{
  "arch": "resnet",
  "model": "multi-label image tagger",
  "dataset": "procedural textures in two colours, tilted and lit",
  "train_examples": 48750,
  "image_size": 32,
  "crop_scale_min": 0.8,
  "horizontal_flip": true,
  "norm": "groupnorm",
  "hidden_act": "celu",
  "weight_standardization": false,
  "channel_attention": "eca",
  "depths": [4, 8, 4],
  "kernel_size": 3,
  "stem": "deep",
  "avg_pool_shortcut": false,
  "widths": [48, 96, 192],
  "num_labels": 47,
  "init": "trunc_normal_002",
  "residual_init": "zero_last",
  "optimizer": "muon",
  "muon_scale": "match_rms_adamw",
  "learning_rate": 0.0074,
  "momentum": 0.95,
  "nesterov": true,
  "orthogonalizer": "polar_express",
  "adamw_lr_other_params": 0.0017,
  "max_grad_norm": 0.5,
  "ema_decay": 0.995,
  "max_steps": 10800,
  "batch_size": 256,
  "epochs": 56.7,
  "lr_schedule": "linear",
  "final_lr_fraction": 0.01,
  "warmup_steps": 210,
  "weight_decay": 0.03,
  "adamw_weight_decay_other_params": 0.05
}
Rows from block 11 of a small multi-label image tagger, named by matrix and row number. Rows with one number belong to one channel. Each number is 128 + 32 x the weight over its row's rms, rounded and kept within 0 to 255. All counts start at 0. Numbers have three digits each. After the name is the row's rms in percent of the matrix's.
Before each channel's rows are labels from the 100 images, of 14848, where the channel reaches its highest value: "colour at peak" is the nearest of a few named colours to the mean colour under the peak. Only what is clearly more common there than usual is listed. The data: procedural textures in two colours, tilted and lit.
# convs0: first 3x3 conv (model.blocks.11.convs.0.weight, 96x96x3x3, each kernel summed), inputs 0-95
# convs1: second 3x3 conv (model.blocks.11.convs.1.weight, 96x96x3x3, transposed, each kernel summed), outputs 0-95

colour at peak: orange
convs0.44 160:103120127063138069159165111126127128130147113146064131148116107109109120127110193129098120109117125098122104117145105141082109132196127034126202113107131128116120120126131140124128255094121122120121101144130107126162148064126084134111096117120124089202144194130159094125099109139120135126
convs1.44 140:156129138086138076134144097157167136118123123150117118154113111132143141109131131137161126150121158109118130145139101110138129120109156141126104108081139134100136118123093129177147255095135117131096115082096118124090123141113133121125105125138135129143107129151146095089125147123140145138

colour at peak: brown
convs0.9 073:115080085087084143144124132110187109103110144159139184142116130081181115082175164135129121137177120081136108159129075132162136161156088187121157110103211122161146173139140155149090162069135102074124126175123086094070090079115126120118152124130127155185119110150097124175076115164137129183
convs1.9 085:124122113146155151143115131108146119163148113143061107122188121085117192111129094154120155135076048145123151118118150138178144182143102165116096172166175081090145010161088151151156127092117119074153151112133141133124102106135141094193112142091168123168200153093101144131136106111139109121

colour at peak: brown
convs0.42 119:116147151143169180119063056141096134141153127123124140154103240097111125127122150149117155101117137158134149122132080130051126081092148166214148160170145110157128083089129112120125091084131120077134094179090153118142153145181090121125177125120142133050154152102149114149104159102115106135
convs1.42 106:089088108090042237123135229144085118131121153090098139099117148152148125087141170134155086117136117116116113111160133128066112102062119131156138099132129161118133104119134147178132028115159142141112121143106158121088141158189090138091128086149111142120101112107157156099111126101139140165

colour at peak: pink
convs0.46 094:166143137175134170110151196137113134105144115117172118123087166090184127089089115173172113133160171150177103188114163132153116071123124204124155074158101113116132084067148153112114182103140133100118162152110153116153095160198131118151080111159088139188162147165128147157093111088142083109
convs1.46 075:152110130105133126147141118189140122172083113146106096175102107129138141082144111147090133191137132079162121147138173101105117128096121171132093141171147214097150089169100151170132098102142153172192155069050142175125138079156136087128170090147122162129075104179172139073122125092095106129

colour at peak: red
convs0.90 087:137083128172125141106138115090111255138090122119162112149109158087215144125136128143089061104181115097120111117116127156131145092137130035090144113168137109129137123090129124145092045091127135128167095163154120130159176118127147128144093137134117115083132161116173112144123141130093073104
convs1.90 102:152109153172163140061173166161164187142097166105254117100137071107108166100136061139165115066103110100097136106107161165099141162145129165189108117100158159164138123126139128114120098111106154128093133109142086126182148138123135168127086138134143155143101128084156154118118092152148181090

colour at peak: green
convs0.92 095:156193144137098121162124170164131043092100161154140162087157113124063121113118088189131073160134179138114111138095147132140162149174159170129131087120118156130097168145098169056132121113142118126130114129101082145125081130151154167116151114158131088171105175062092119052068111120101094129
convs1.92 111:150051134150162174027129126157191132181215113062114124136103132122064161083137103103081092157137153126136094134143112129086121109124117141143137106132158085115106083059129114120126094122141163138142164145096127072115103158146131131153112138082068090141102166109151127144159182128118130171

colour at peak: brown
convs0.5 113:168146051120134137116090129094125167123133119134094140119110107160147184110063162093112156147158136143092144112154093171099127172086101136122170125099108162137101137114166180131125157139146123103100124076163000130078105137161127074192098167195105121130132115135106106157115167109127136176
convs1.5 100:113175127150134099172165187132176132111156080096099158110169126117123162139189139141134155133137124114112112108156138128126098172095090136136140145200160095039132101176103114144200115139128048069126123136165176143156145148105132119156134187060176123184123149138114130144129156083151142187